Weights of a small contrastive image-text model.
Training: soap at rate 0.0043, batches of 128.
Data: trained on drawn branching plants, 72500 training examples.
Rows from block 2 of the text encoder, named by matrix and row number. Rows with one number belong to one attention dimension. Each number is 128 + 24 x the weight over its row's rms, rounded and kept within 0 to 255. All counts start at 0. Numbers have three digits each. After the name is the row's rms in percent of the matrix's.
# q: attention query, key and value (stacked) (text_encoder.blocks.2.attn.qkv.weight, 384x128, the q third), inputs 64-127
# k: attention query, key and value (stacked) (text_encoder.blocks.2.attn.qkv.weight, 384x128, the k third), inputs 64-127
q.8 082:161118144148143093081144142124120117178135155086101132100117089117122096130098138104097089106130124102174138145126088157112141118168134111162180164134167119120136130132149089151091079109124125
k.8 087:120140141104125143105126113147136138108129131113167121151170112153169159141109142154131089118125141162102108098119142132167103165137160127147075152095095102131140093104144177062091116165138142
q.9 118:168109106121132104148117152143087156118133134133142111122106128084120133173103154099110155124107128075142141105158154111161151098088099099093120114111118158118072120124152131160138095179130167
k.9 116:139090116118121118119113118140108179166148120120109114117117184087088105142124183125108116155173117138118122143136085148114145140124064130145094122143109175126154110153155145129139131156118169
q.10 096:133137120157135145096142122085158132118129136130123140133126137144131134083130114110126124144119157180153171167158113098114080149130160153119147087136117096131164140144120102169135108077095159
k.10 088:108155144143107151129127072168133111102125113148130135152126119156110114107111074161129145097129196116177131157146107100108098121127153115130170155156118129113131127155129127141138132134099163
q.11 120:122123130149129160116132083125149093097149119115103112156191118171138114093152122124159124144148126177093136108131121110125125105157154125123135150147111124144135145169103137118140146099140115
k.11 125:145138129144143158133145120117104129106103153121122143100175079203149127116135083145122129143097122105171107132128182115120112172121183139083142151133127117118101162144089136156119116144092136
q.12 085:185113111152157117121124166141164145155136121130123118133123154102188117146170152104113125128161137141121139082115127134109115179154106155103133165141136131086152157149098102112088182149091144
k.12 094:158148143078121110158157105105133088129113163157101104152160106136087136157116079151122130133126119098128162146128111139091138125158099151081166118107114133116134149129114101103112143093055128
q.13 090:122121119163087121154145095131155085115144141108103142164150088181134096117137126112152086153107122169109139153122114139120145120134110126130160114161130077170161149119101131098148149123154106
k.13 114:153169137164154147169106120106140129083098143135127200108150110155107170154090081157126119130126164099165095119130126121123112145115125106096068119136133115157105176171110120143146131123159138
q.14 087:135118109122119148118114121138121104137140107133170151125093096151120112165150056148087129095114121131104107129122115145140126171148152118106095144109119087141151140158150168135119181116141127
k.14 096:117102134142154137135187087112122130136118166095121107129126123112097138128119116099119152113160142103186109140131138115109154101101153121041147071098106144108113149150155131122156145124146143
q.15 101:147106103102138090147127117154102131155133124112160156128130126093155124142141125158098136098151139082183081147134155134135160107108115136073136117139077129121097127117128117118142056169153188
k.15 102:155107089119105062118128153128119135144116123140127131098098185112129148137122166134128104117099118143110122145131101154104133100143132154150140127135124155107150073103136106125138111137112159
q.16 100:124138113122104118152160129114135129156132107146147096124084144110096126146106155155161118110124137120124149140124140139155123164065096120094120115105119158119134108114134136123127109153094163
k.16 104:144092146123135126122135119121143103163105117162137089137107095095122107141127169124120137106124136135137116103153120168152126098137129177126158148155143151094134108116195141106085135092129111
q.17 103:157113148111164110138107148131090146163107159119157145121120127071114147132135133133122131144073116126159095133117114144124113108077112114128095141141087133150093116136137121127148109186105152
k.17 108:121090136105106082180106157156138094113147150148131104131088142142146119166172171123143120133115120163096147149126142141125142114128112127164083122107118178139141084115133168114100122134166144
q.18 074:123120144140131142145135088120077144118107122098113134152160167126167147145104144138143132133137093105130056122126129125149098110113102138131165094145063145126076113117121119139124109152127132
k.18 090:126130140139111112140133095114104149153138119135116140155143113140134123069153131115104113182140109118119123086143105169202152154126127140121139124144090153144145086144156110149150091163119142
q.19 106:133086134155109096127152089132159157134136143122106111132120135114149118152092162131120135125135119112124140121136128122134156100115092136118137130125154122112139114105104115160078127176118103
k.19 100:102091112172154149130142119180138135134129152118137184135124141131154121115098127094160130088103111131124141105179114125130132085164146133130123098093118110184121151146135125140112132149115162
q.20 109:131140136122126123099126067129129117162138112114143168110122056135128112131113116079138134148113124141118142154095137127131127147126141117132141175135148107121140184151084120149106179073131128
k.20 115:146152137131117167126124078089146128086114159116146156168134088173115117125137095131126155118082123108154137163156167101113095123117127125101164090143165112125122158170094136155142151104159140
q.21 112:110117143118148124110138138140143108151162111111122124114164100114163078107131118114115120133124143134115159103108139157083164141198150127176100164136115141102163148132131123098142122090133095
k.21 102:122155139123148168129151150112170167128149137127130119145164133079128161178108095096127140101133140137106133115145128120118129120116144130103159127127103100109159142135130074105149107144147126
q.22 090:103138126113159161090140131146143129137160150080132096139088093116154131147122114172084122101147101141140144166096136125140091176125153094154108144105114127136104098133156116078128132117149121
k.22 095:162113139128074131126147092114093147154101142107144127136134116106088118133145105141107136073118122158096101110094126126150176136124131119132160115122155101120167136117127139145152147099078142
q.23 103:104121145120127121145127201093070152146132140138139105102142181109121141128113119153170105109142127091141113120150112150139162128129087129134133121124138119115128109126095124113161111170106143
k.23 109:080117146104081110117059107154121105127114111102124100097095166129118124107118191128158144134161146153118148128154130175142146138125096152166127132134126110144107109114164129104117088129130118
q.24 104:105164154105115137142135131121153161094140144122151112127154112164098124141131094094126101155117145152073138113127170111109095159148117114113153124138141121142092109115080113096173171068122138
k.24 100:182147118129132130093145151117120150128067113117145142077116120124094127120123094145102113106117114100128132113132110124131136099088131130118122122152149104174135169158140118186135123114103085
q.25 084:153138143107122166139141148092073147154158138118130108134116145102146096160144114109109081116101158112146124141148144111120138157147116113154175105126150099111150141110141099095109095124111083
k.25 088:162110147128143171122177081153153151093175110123106110099120121073107146133116155165142124139121102144099118148119139152136099096174111097092087141114142132099103122101109133107152090111134148
q.26 110:127147128121090097183125142128119101099133130131119109082148151138173128137130151136127139123098110129128102125118149119130141061103118116101126084120115137127114076088135151129143107135162140
k.26 100:111072118105157115167123129124111149150135123123156150145149174139128108161143141131134140142126109116151092134110124123129179148106101138115131122147122111105128107128185132136142101135117136
q.27 100:159135133113099127179143096098112129150112124111138124135120102125122152125131155122148141139133095093188097129125110106142109094087115124075181099136082148113136106107130131146133110151108143
k.27 096:154087139120135112160126128129112154171185138135122141127093121142092098094138153132161158131114098136129084100156118087106138101116117085150160120093161170158166136120197134128132111119160132
q.28 083:126136130087157146121086144131126140174133120111149147138132138149150117124123122142105113141176138142163121143119113095092063115139128155124135121144133145117101124106124086131103132123156093
k.28 096:112131077117129136128133154184178117136126161147120091115113112129135092139121088099173100127133146161109129104118112093124113140145180121185104143153096149123103077080062136144082136105142100